A small CTC audio transcriber, trained from scratch.
Data: trained on strings of digits, spoken by a formant synthesiser in many voices, 39062 training examples, 9.7 epochs.
Rows from block 9 of a small CTC audio transcriber, named by matrix and row number. Rows with one number within an expert belong to one neuron, the router's apart. Each number is 200 + 40 x the weight over its row's rms, rounded and kept within 0 to 999. All counts start at 0.
After each expert's rows are labels from the 100 clips, of 14976, where the router gives the expert most weight on average: "peak on" is the class under the peak; "responds to" is what is common among them. Only what is clearly more common there than usual is listed. The data: strings of digits, spoken by a formant synthesiser in many voices.
# router: router (model.blocks.9.mlp.router.weight, 64x256, trained with AdamW), inputs 192-255
# up: expert up (model.blocks.9.mlp.up, 64x64x256), inputs 192-255
# down: expert down (model.blocks.9.mlp.down, 64x256x64, transposed), outputs 192-255

# expert 12
router.12,194,166,180,183,130,233,206,180,177,230,192,211,237,193,185,216,222,233,212,240,205,206,301,126,207,213,219,138,232,141,211,201,125,221,224,224,229,236,169,252,203,243,233,227,233,242,141,232,209,219,247,239,228,153,224,145,101,131,171,207,249,269,209,249
up.0,153,125,191,180,190,208,162,189,294,184,215,195,143,239,229,258,276,207,203,203,150,188,152,132,215,233,189,257,281,157,203,233,119,186,188,183,175,127,203,239,192,203,163,164,221,147,176,260,182,147,177,180,224,217,187,184,230,248,277,226,174,200,238,118
down.0,265,234,213,190,179,180,176,245,250,165,236,192,236,154,203,160,240,196,121,165,218,176,188,196,192,166,192,251,215,170,236,150,185,159,287,172,148,186,195,214,224,194,134,196,215,221,235,243,258,186,270,278,80,155,226,162,174,208,204,154,213,211,268,198
up.1,196,246,188,264,204,218,218,209,236,178,157,210,226,148,244,176,187,84,216,162,131,287,201,209,146,219,146,233,215,261,156,265,249,173,189,192,227,198,205,230,194,211,154,192,202,199,170,204,221,189,189,229,204,219,219,266,213,191,213,161,171,220,144,206
down.1,215,186,221,168,230,162,234,208,194,201,166,108,149,263,161,163,274,224,200,183,172,203,249,185,189,190,218,184,196,211,185,199,167,226,239,252,174,193,202,180,260,271,281,206,193,272,198,173,212,189,189,231,216,233,149,230,232,146,184,208,270,155,84,236
up.2,189,202,146,173,203,195,176,189,229,244,206,257,208,233,296,190,244,271,249,184,178,168,139,211,263,178,217,200,201,261,219,257,223,172,175,186,169,259,236,262,222,203,217,177,216,174,241,223,150,194,213,199,159,241,260,170,191,118,205,152,144,201,226,170
down.2,189,243,154,168,155,139,194,153,223,233,263,197,220,222,153,212,149,206,223,163,172,212,267,170,159,218,129,158,206,198,207,129,205,247,193,188,261,237,211,218,251,238,162,195,178,138,194,235,259,132,241,173,165,159,120,314,192,161,224,192,207,216,266,128
up.3,189,219,143,215,197,272,151,212,186,136,208,189,191,260,208,184,222,173,160,219,207,162,280,176,173,167,268,207,173,155,248,235,237,184,172,213,289,130,246,177,226,236,195,225,258,219,242,212,232,191,181,201,205,202,183,202,204,210,205,192,259,193,148,195
down.3,217,193,146,147,219,258,177,234,199,207,143,224,227,268,191,208,174,224,250,218,245,171,191,248,194,276,173,253,177,116,219,255,248,205,157,211,206,288,240,267,224,193,256,205,141,184,191,236,176,211,184,188,261,293,243,240,177,203,164,131,128,159,180,208
up.4,199,223,211,186,161,218,215,129,167,161,174,221,178,163,257,218,239,229,216,173,144,184,222,250,253,172,241,241,180,213,247,248,180,193,226,214,136,159,241,167,149,93,114,220,150,234,234,165,125,153,178,214,166,269,215,196,211,216,242,210,91,189,175,154
down.4,171,200,196,206,223,119,213,142,180,197,246,153,200,114,211,195,232,221,174,184,161,183,258,117,185,204,137,115,175,215,189,265,169,216,161,307,209,185,197,188,216,237,134,205,186,230,142,258,237,242,154,157,215,234,229,225,153,124,220,178,228,190,210,161
peak on: /eɪ/
responds to: "eight"; first digit: eight; last digit: eight; number of digits: 5

# expert 41
router.41,182,151,181,172,244,167,207,172,159,224,202,218,278,199,171,228,174,229,285,232,221,254,231,166,281,224,215,230,233,191,200,207,154,152,197,123,201,157,154,223,202,277,208,232,255,258,139,202,196,218,191,255,168,234,173,149,201,196,251,126,208,248,244,251
up.0,212,161,196,180,232,274,216,125,238,247,207,238,145,167,214,216,209,170,168,179,176,226,189,156,155,191,233,225,153,128,180,247,199,168,208,241,179,146,194,249,195,222,208,170,274,208,192,180,191,196,309,143,189,136,214,211,236,180,190,146,186,169,230,190
down.0,168,183,225,186,163,213,228,176,141,197,142,164,175,256,183,219,199,157,166,193,243,194,147,184,138,201,151,246,240,180,166,230,148,197,156,278,179,209,220,234,218,169,225,203,261,210,131,196,163,223,103,262,191,138,181,190,259,248,190,247,224,218,144,193
up.1,200,217,245,185,237,252,206,142,206,188,217,224,208,178,203,169,172,225,248,190,184,211,234,310,138,170,203,198,213,124,210,137,215,221,148,101,256,205,208,241,157,153,188,243,263,202,206,173,207,200,236,202,247,198,224,208,193,232,165,228,201,233,218,171
down.1,187,166,183,167,263,193,207,182,112,186,156,212,244,172,255,231,155,203,200,203,190,211,192,195,220,225,176,239,210,185,207,243,257,237,221,270,169,150,256,201,228,174,78,204,148,227,136,315,271,128,289,166,257,206,227,214,161,205,230,141,258,181,207,136
up.2,246,260,219,228,217,145,176,154,191,162,228,197,282,142,207,153,172,259,209,176,228,189,226,289,136,212,219,174,231,198,122,236,227,182,188,268,205,259,213,197,252,164,204,202,100,190,233,189,198,218,219,243,159,218,176,233,238,175,200,170,180,209,176,190
down.2,260,175,251,212,187,176,146,102,175,244,257,147,222,174,176,259,212,230,139,118,173,177,225,208,244,212,231,179,220,233,209,192,197,206,203,225,183,185,200,209,167,242,180,174,268,237,105,218,166,188,177,178,158,168,268,211,260,176,179,216,173,221,149,179
up.3,293,227,173,234,204,241,176,224,246,179,238,144,219,214,190,163,152,245,213,150,200,168,181,191,116,269,230,168,245,111,231,174,243,215,185,216,280,180,167,129,190,218,183,199,115,233,142,204,164,199,168,161,186,178,199,247,159,252,145,206,137,157,207,258
down.3,244,226,230,241,193,243,199,193,271,181,144,203,239,242,155,192,215,246,247,200,216,132,258,225,141,252,224,203,254,275,164,198,186,153,221,195,197,130,154,231,236,184,207,225,175,182,180,219,155,190,170,247,236,178,190,188,222,297,265,220,237,266,237,152
up.4,257,183,191,159,263,193,172,204,117,194,249,223,196,178,183,245,174,196,211,237,170,251,176,132,206,179,235,210,245,264,236,215,130,195,175,270,253,166,242,220,188,198,204,133,290,131,172,180,225,170,216,223,136,139,234,185,235,223,158,179,159,132,158,218
down.4,241,227,278,193,234,271,209,232,266,254,206,204,253,216,182,205,212,234,199,163,199,202,162,185,223,183,236,256,185,186,153,211,251,185,212,199,130,141,181,173,204,219,179,153,220,182,185,215,177,217,184,143,102,167,229,231,248,249,175,177,203,129,197,157
peak on: /w/
responds to: number of digits: 5; "one"; "four"; first digit: four

# expert 18
router.18,209,141,176,242,193,157,224,217,223,192,224,194,204,161,114,205,206,205,207,149,199,217,230,197,203,172,181,137,182,157,221,214,169,198,229,183,261,211,192,173,154,260,222,201,177,259,149,251,247,282,199,228,218,190,180,167,167,143,217,131,197,269,199,221
up.0,216,234,184,218,202,166,172,192,177,139,211,209,193,150,224,148,139,183,129,258,192,158,212,203,143,222,153,225,197,167,167,194,194,229,148,223,234,286,180,167,165,231,248,240,206,234,223,243,242,250,214,242,154,253,213,252,203,230,234,224,239,151,316,115
down.0,186,260,233,135,197,237,221,165,231,211,276,208,183,116,219,197,172,135,185,236,184,259,292,148,184,236,268,266,198,233,165,275,292,202,199,174,198,142,265,259,232,180,223,176,220,239,174,229,232,201,173,185,172,238,148,203,198,193,186,217,181,239,174,169
up.1,183,184,169,182,224,150,112,230,179,126,181,260,209,236,198,257,220,272,235,214,184,246,242,132,172,220,156,162,254,198,175,200,153,176,196,183,181,169,150,228,170,179,261,221,276,159,258,171,201,227,190,164,295,225,236,146,168,186,172,243,167,238,126,222
down.1,157,259,156,171,235,198,308,115,218,181,224,222,161,130,205,133,132,174,126,180,187,262,175,213,252,264,216,209,239,186,202,173,141,221,214,213,229,142,215,179,223,220,184,148,210,226,148,133,237,210,122,217,225,200,222,186,207,159,168,294,165,223,149,173
up.2,207,248,203,152,236,158,161,214,150,195,244,202,192,209,194,187,226,183,158,284,173,283,218,270,208,278,166,275,206,192,169,211,233,211,151,166,158,162,244,173,137,196,228,156,254,248,219,139,212,202,201,270,204,197,237,183,197,158,232,173,213,161,180,245
down.2,209,163,215,151,182,211,138,163,224,174,167,180,225,193,187,169,176,193,191,114,313,170,248,174,249,238,219,222,128,209,201,180,196,199,197,192,322,295,137,199,239,251,179,196,244,232,197,203,192,192,189,230,201,242,185,162,305,151,144,188,254,182,164,189
up.3,129,255,230,160,185,254,222,193,208,213,218,191,156,230,160,191,214,208,283,238,218,225,214,205,159,230,183,238,197,225,145,213,199,218,190,183,170,168,284,199,268,235,160,205,223,205,134,254,286,215,207,220,166,182,206,209,200,231,205,216,157,169,182,246
down.3,262,104,171,210,178,128,186,219,170,244,232,229,193,258,186,226,213,122,149,181,216,258,257,203,217,250,216,224,166,215,263,220,185,233,221,151,195,256,238,175,239,267,203,151,198,209,162,227,171,161,196,199,203,150,211,219,209,164,207,191,159,282,178,266
up.4,122,162,174,217,248,173,204,169,213,259,246,161,260,232,145,203,208,198,217,302,145,200,195,147,200,189,252,221,172,182,219,201,83,170,230,215,156,196,234,218,189,258,200,162,272,182,111,166,234,169,242,168,151,154,186,187,199,171,238,220,257,252,161,185
down.4,175,185,194,237,135,308,164,198,199,205,228,264,235,191,192,185,178,207,200,175,172,194,249,195,201,209,217,256,223,247,230,197,188,201,231,217,190,223,189,210,200,202,204,157,164,183,140,234,138,239,198,236,187,108,214,210,229,217,269,251,135,247,230,178
peak on: /ɛ/; /t/
responds to: reverberation; "two"; "seven"; last digit: seven

# expert 28
router.28,215,216,200,194,150,126,175,175,181,213,266,169,231,198,170,159,204,184,278,189,190,239,238,224,200,204,233,180,218,153,274,202,187,177,292,208,216,173,282,193,187,210,181,185,212,270,150,243,278,227,236,217,223,182,198,145,192,181,157,161,250,215,211,248
up.0,238,197,182,231,191,214,247,222,262,179,248,162,208,211,166,185,192,171,179,152,272,205,256,240,225,214,251,135,234,250,222,231,137,166,270,165,299,153,183,230,204,261,251,200,234,258,186,222,201,205,87,206,262,172,126,164,264,193,129,219,209,164,253,213
down.0,247,234,172,184,260,209,200,221,257,194,226,247,170,316,163,201,123,164,222,222,200,213,183,199,210,229,153,184,228,159,237,190,144,172,175,140,232,243,193,208,201,218,195,201,147,236,133,214,234,199,189,227,189,168,171,180,225,157,179,185,212,112,187,151
up.1,263,175,192,189,251,201,250,251,127,142,223,187,233,197,161,155,280,196,248,172,176,213,169,231,193,206,243,283,159,225,213,183,181,120,214,202,193,181,210,170,188,202,146,167,189,215,207,203,229,205,198,174,134,171,263,219,287,181,148,227,162,187,252,253
down.1,197,202,224,177,263,235,229,132,219,207,279,201,192,185,226,266,199,212,179,215,127,248,237,202,151,246,212,173,219,209,103,237,172,208,207,245,144,190,170,223,228,258,211,187,184,240,146,165,225,218,216,214,186,163,169,190,179,168,258,131,187,203,158,185
up.2,196,163,190,166,178,225,219,195,179,221,178,161,159,172,205,196,242,218,231,126,227,186,192,215,262,235,195,199,185,256,178,202,283,158,152,155,186,159,194,167,205,164,102,211,251,143,175,286,277,180,182,199,215,188,263,108,128,318,235,169,171,187,189,197
down.2,276,163,248,211,159,219,147,197,134,248,232,234,145,269,178,276,163,200,217,231,196,201,229,196,188,183,241,181,227,170,207,226,216,184,243,131,237,201,202,163,213,173,159,280,244,123,211,226,194,223,189,240,280,202,255,165,215,310,139,232,251,191,249,213
up.3,191,145,266,146,144,147,174,167,153,147,156,208,190,175,289,206,192,170,205,141,180,231,224,219,179,261,159,246,230,215,213,181,286,249,206,186,237,178,196,218,280,196,267,166,229,139,188,270,150,188,224,242,129,216,142,292,215,227,161,230,175,206,169,213
down.3,167,251,200,180,190,218,165,144,175,215,197,196,145,175,241,257,185,187,273,223,230,178,219,220,235,190,190,196,191,221,190,233,210,220,195,169,175,220,253,164,245,181,215,241,226,152,220,198,246,235,235,144,197,240,267,163,259,171,124,252,241,165,234,227
up.4,198,218,229,223,289,149,202,218,199,199,180,256,137,230,256,127,155,218,97,163,272,168,173,212,221,207,223,216,143,199,99,264,242,163,253,183,292,261,245,259,182,203,163,224,142,169,191,222,223,202,140,288,239,265,203,238,260,156,194,250,186,242,165,187
down.4,203,193,215,178,207,172,251,260,120,175,132,218,180,179,204,211,229,143,221,191,192,150,205,166,287,247,185,218,257,259,199,198,186,165,147,123,223,241,170,161,210,227,191,237,224,198,105,208,226,269,211,139,208,230,217,197,176,256,189,258,288,204,262,185
peak on: /aɪ/
responds to: "nine"; number of digits: 5; "five"; white noise

# expert 44
router.44,178,193,196,203,158,167,180,189,155,226,244,203,223,188,124,215,219,263,236,195,228,260,252,182,161,247,172,126,251,200,233,211,142,245,167,162,178,223,215,205,185,269,217,209,250,265,201,144,279,212,172,180,248,197,230,147,163,175,157,169,199,251,254,247
up.0,183,200,220,237,188,249,233,154,171,170,240,186,216,199,181,190,248,125,191,241,125,177,205,269,141,239,222,199,249,182,288,191,201,204,156,260,178,178,274,189,181,191,177,191,216,143,105,163,188,193,145,204,153,189,254,203,251,222,202,150,193,181,240,231
down.0,197,197,214,198,206,274,142,281,264,158,122,180,206,304,216,176,265,205,235,173,228,195,172,212,213,143,96,174,181,145,191,212,236,214,194,246,155,101,185,135,221,223,160,205,239,190,250,268,181,195,219,188,173,216,180,310,119,201,262,113,183,210,230,255
up.1,169,242,234,179,155,213,148,233,192,189,199,212,178,189,244,140,160,217,251,145,183,211,110,249,190,218,247,213,213,160,174,260,103,243,199,203,213,187,190,260,171,238,233,211,195,198,240,124,219,202,242,189,256,233,173,192,281,187,170,190,220,170,146,169
down.1,245,200,144,181,200,179,299,156,272,225,199,221,226,183,136,223,215,125,192,151,213,184,219,240,163,234,210,240,158,148,262,157,227,182,230,120,244,227,100,236,258,230,275,206,165,208,171,156,178,251,204,161,227,188,151,188,187,184,240,235,155,238,206,129
up.2,191,140,233,280,226,186,164,175,185,209,133,175,201,213,216,240,170,248,248,238,193,203,182,130,79,165,175,221,139,243,232,252,145,218,256,239,202,207,127,206,280,151,196,110,196,203,133,207,217,201,214,163,151,152,165,162,166,157,165,185,266,180,190,202
down.2,203,146,198,220,191,222,210,143,233,204,199,159,170,177,191,195,197,254,110,161,233,227,151,144,148,207,249,208,202,234,205,241,163,210,199,160,159,202,151,188,196,170,215,204,182,184,211,232,188,208,183,285,178,189,215,185,141,151,225,262,123,192,302,184
up.3,190,222,154,135,213,125,157,213,143,172,208,220,180,222,197,175,194,260,234,206,231,218,190,222,198,217,182,122,190,239,143,242,142,252,170,225,295,211,210,200,178,191,178,236,200,160,151,151,229,180,129,186,264,242,251,214,181,155,241,261,169,252,141,200
down.3,194,240,179,233,201,191,284,250,110,236,222,164,214,151,170,190,225,101,157,245,204,221,272,173,196,199,231,172,205,162,181,237,135,179,143,292,233,175,240,213,189,152,147,201,168,164,200,234,247,284,171,196,107,161,207,187,191,141,224,175,191,260,220,210
up.4,186,214,245,162,170,226,182,281,150,178,224,175,166,191,172,183,147,184,244,249,205,192,268,127,209,228,241,263,190,214,255,190,149,187,218,193,218,147,167,234,239,248,132,255,242,201,193,215,242,182,223,129,236,202,200,206,188,224,127,235,209,230,193,186
down.4,231,205,132,220,264,214,215,170,223,229,159,175,191,252,207,241,188,183,218,226,100,203,194,189,278,178,185,270,194,198,283,206,276,239,196,196,281,206,177,233,164,223,242,151,212,227,139,130,174,334,212,180,296,249,209,219,218,198,168,220,153,199,180,174
peak on: /ɪ/; /ɛ/
responds to: "six"; "seven"; number of digits: 5; "eight"

# expert 51
router.51,196,197,176,241,193,181,241,197,190,258,238,234,284,216,109,213,170,298,249,189,187,215,221,149,195,218,186,150,187,207,259,155,165,242,209,188,221,185,163,252,194,250,206,230,189,279,203,218,242,229,160,195,284,209,223,114,139,176,210,159,224,226,195,234
up.0,245,203,170,208,239,103,205,170,169,189,174,197,160,225,226,185,197,253,194,189,217,158,122,186,114,224,283,242,185,172,209,175,221,275,110,277,219,225,157,161,212,134,192,219,188,64,177,131,284,187,178,171,174,231,264,194,173,237,236,188,228,158,134,210
down.0,134,163,282,217,196,248,200,128,288,265,219,202,222,141,167,265,220,208,202,215,182,191,129,125,233,185,158,226,224,161,195,195,226,202,107,191,152,173,136,196,216,199,231,174,219,165,210,182,196,198,120,245,139,205,267,214,225,260,171,264,144,191,246,151
up.1,272,180,261,268,204,218,172,247,225,222,226,221,202,144,151,182,175,167,247,184,231,251,228,117,157,205,176,231,229,133,136,170,167,184,130,175,164,206,176,150,181,181,176,177,178,192,144,269,234,182,174,292,173,220,201,188,187,164,262,252,215,247,126,139
down.1,184,184,214,187,190,179,267,220,254,267,249,160,133,232,186,239,211,213,107,251,285,190,196,139,132,169,168,160,199,239,245,125,159,144,207,209,195,270,202,154,236,234,152,258,246,232,191,172,147,252,199,181,225,165,275,188,258,155,197,259,173,260,224,234
up.2,198,238,253,219,196,244,166,141,205,231,199,166,123,186,194,120,214,156,254,215,181,180,178,136,53,223,141,234,214,196,240,175,241,205,205,215,180,162,130,186,158,184,165,197,282,143,134,217,199,190,192,208,146,215,156,235,264,104,217,248,218,146,166,209
down.2,157,200,225,210,243,209,218,235,221,173,145,208,245,179,193,166,272,141,166,218,171,199,185,201,161,145,182,275,158,195,110,244,138,177,173,230,173,212,143,196,187,185,198,218,208,207,246,235,232,86,190,208,185,212,228,185,210,253,161,191,250,167,183,227
up.3,283,199,224,218,178,223,213,267,211,105,179,219,224,169,195,194,249,222,201,224,244,172,211,112,195,225,193,251,182,255,176,152,198,233,185,216,168,145,258,239,203,223,168,118,221,197,187,208,203,181,229,190,188,163,223,268,242,231,306,181,231,187,255,195
down.3,176,199,184,206,176,233,147,130,185,265,156,218,204,169,191,224,197,229,216,237,212,124,191,182,232,213,231,138,193,253,207,173,154,192,221,176,284,182,103,239,210,198,195,249,201,179,234,202,227,173,171,243,231,248,148,234,162,208,224,235,233,200,175,218
up.4,240,145,177,233,134,154,282,171,124,141,244,129,149,198,146,148,237,187,200,102,271,194,188,254,245,230,273,170,205,131,204,171,161,253,138,189,203,225,183,212,235,179,191,244,198,146,184,204,144,191,147,234,247,204,241,219,254,215,197,238,224,255,216,218
down.4,195,218,284,217,213,206,135,241,209,196,242,304,177,177,126,182,238,256,178,122,187,187,249,276,221,184,200,186,100,161,163,254,146,202,285,239,103,237,258,252,207,221,240,218,211,169,229,264,235,148,171,347,240,210,183,177,214,226,148,207,246,193,130,218
peak on: /ɪ/; /eɪ/
responds to: reverberation; last digit: eight; first digit: eight; last digit: six

# expert 35
router.35,162,181,210,172,223,191,175,207,218,247,230,206,209,144,116,197,195,200,232,223,163,230,237,227,261,224,162,147,275,228,256,216,134,248,195,182,201,259,210,292,234,261,196,248,253,266,134,228,209,226,177,226,191,158,256,183,161,149,229,193,245,243,237,279
up.0,236,246,196,199,208,167,191,210,195,228,197,217,175,336,224,220,237,161,244,190,221,253,135,230,154,216,246,249,169,197,189,264,213,205,192,223,110,196,196,194,200,200,237,180,225,260,236,206,243,179,209,264,212,191,212,155,197,179,249,241,164,215,118,146
down.0,198,176,191,182,176,259,222,259,204,220,266,200,237,212,234,243,193,251,222,143,237,216,231,228,206,180,194,198,241,154,182,174,224,162,212,183,242,267,187,191,184,220,204,184,194,209,220,178,213,203,232,197,249,210,242,115,150,174,147,185,246,185,214,197
up.1,263,177,120,218,222,134,202,206,224,212,168,242,225,172,227,201,215,225,191,160,217,260,211,160,118,150,160,247,206,210,130,208,94,168,236,229,235,254,158,184,234,142,189,181,157,206,260,164,271,247,227,235,219,238,208,185,220,198,178,252,191,197,139,227
down.1,208,135,196,188,150,216,233,172,181,225,184,173,177,248,220,235,275,231,193,222,261,196,163,218,239,182,147,180,193,182,173,169,219,218,172,187,88,100,146,208,141,234,205,224,204,218,176,200,231,208,172,238,184,288,209,252,202,216,236,195,138,191,177,245
up.2,148,233,249,193,243,203,160,158,229,214,208,204,135,94,216,205,220,139,183,238,151,230,188,160,182,183,128,233,239,166,167,211,233,148,147,305,232,162,150,147,181,203,197,175,205,133,186,243,170,199,92,171,182,232,219,235,245,178,252,252,253,116,232,204
down.2,217,215,222,247,223,255,199,200,243,156,128,187,132,206,142,207,148,202,129,241,172,198,133,219,136,150,283,240,213,185,203,199,229,203,193,301,277,232,258,213,190,228,197,175,228,219,180,146,158,218,191,198,160,200,244,228,234,209,154,181,139,145,149,174
up.3,184,249,212,171,193,130,228,202,266,209,193,206,201,225,184,214,167,180,244,185,224,232,237,229,179,194,226,161,222,197,236,199,261,209,167,101,174,200,160,128,167,150,210,278,186,183,180,200,231,172,157,239,126,194,244,199,185,211,205,256,215,273,186,204
down.3,134,180,221,197,213,226,218,162,213,186,215,250,199,178,208,184,181,158,174,182,216,155,194,169,183,195,249,226,205,157,250,222,209,178,246,205,197,126,161,241,91,220,213,218,188,198,217,227,135,165,158,223,237,194,167,212,221,236,248,160,199,186,101,184
up.4,219,231,186,158,203,127,165,175,210,167,192,272,248,190,184,251,149,122,309,267,187,180,147,276,172,191,212,235,262,174,189,213,244,209,180,269,264,198,259,240,189,203,154,174,171,164,207,102,243,185,172,187,184,190,225,213,158,303,169,273,214,168,257,216
down.4,179,197,244,118,194,230,212,243,247,172,220,232,216,199,143,193,172,257,184,194,210,221,238,237,237,287,204,199,267,205,204,186,176,190,239,200,162,196,221,218,178,203,235,149,230,241,237,209,183,304,197,201,277,174,163,194,204,177,187,203,250,212,154,193
peak on: /ɔ/; /oʊ/
responds to: "four"; "zero"; number of digits: 5; last digit: four

# expert 11
router.11,217,190,225,153,198,144,244,221,160,268,205,194,218,154,166,192,188,257,251,198,174,216,187,199,206,198,199,161,230,217,248,247,177,254,157,254,226,255,153,237,217,255,143,217,206,230,174,117,238,217,144,283,233,186,220,163,176,130,216,180,197,173,221,263
up.0,238,213,221,163,225,199,194,141,238,235,198,201,148,172,225,111,197,176,186,167,145,180,240,189,190,200,162,240,149,189,153,205,308,211,221,222,199,207,126,157,241,255,248,123,241,172,214,155,150,285,223,138,252,239,210,188,275,218,279,139,152,223,183,205
down.0,212,199,227,158,206,139,302,178,155,203,155,143,206,189,162,203,193,193,191,145,223,247,173,241,220,120,237,183,317,184,142,253,93,262,189,190,170,190,181,170,165,161,214,265,261,183,229,218,242,204,185,191,218,214,240,160,184,216,197,226,199,208,165,203
up.1,254,173,191,192,180,236,227,175,199,172,222,274,270,232,215,185,170,112,179,219,213,217,207,158,248,177,187,251,162,243,233,169,172,180,306,203,251,175,193,219,259,240,151,176,201,273,135,160,234,223,253,128,196,176,130,234,194,158,194,199,114,241,152,185
down.1,181,291,125,192,188,204,211,257,200,197,172,256,224,239,85,211,175,224,231,238,228,266,216,193,174,156,173,200,206,198,138,213,164,190,209,240,247,218,229,191,192,177,262,242,179,141,233,167,220,245,201,170,255,216,209,185,176,140,190,195,302,187,240,267
up.2,141,205,221,262,207,220,145,200,243,211,233,243,181,71,254,191,189,168,230,208,195,158,214,246,210,129,188,229,167,226,193,118,216,160,198,122,208,185,190,198,260,156,178,121,254,178,200,215,257,248,222,118,222,230,196,225,184,229,211,172,155,176,218,184
down.2,248,159,194,176,199,180,233,245,182,239,200,177,223,196,187,235,253,269,168,233,214,186,191,192,252,130,226,199,239,243,200,203,243,222,208,210,205,234,250,210,154,199,223,185,186,171,226,216,219,196,188,189,162,243,263,148,232,221,170,250,224,193,143,169
up.3,179,198,173,171,144,168,214,125,184,218,192,196,226,241,293,253,224,160,221,286,109,137,150,161,209,185,140,171,229,182,190,194,251,184,225,146,129,182,182,175,239,191,211,197,194,237,226,153,182,161,172,226,202,214,218,248,210,304,232,198,171,225,222,193
down.3,174,167,182,242,173,212,127,199,194,164,266,178,261,179,224,156,224,246,126,230,181,210,208,188,230,164,195,171,228,237,237,214,252,127,240,250,217,216,146,177,215,204,240,168,182,138,185,234,178,243,210,212,152,172,221,225,163,232,186,198,187,217,221,211
up.4,121,228,228,174,193,163,190,223,195,210,180,188,182,206,242,195,254,154,210,150,106,241,169,208,141,209,141,200,209,158,177,238,236,179,214,162,261,243,229,162,173,183,175,266,186,146,128,236,168,197,279,235,225,219,283,231,170,174,139,211,212,186,222,126
down.4,205,158,200,233,161,167,179,142,142,256,188,203,191,206,213,223,99,220,233,237,137,205,266,190,125,222,142,149,152,186,212,260,206,202,205,234,154,249,195,218,220,179,215,156,255,198,142,169,239,199,190,228,199,292,143,255,182,249,253,227,218,216,164,170
peak on: /ʌ/; /aɪ/
responds to: "one"; number of digits: 5; "nine"; last digit: one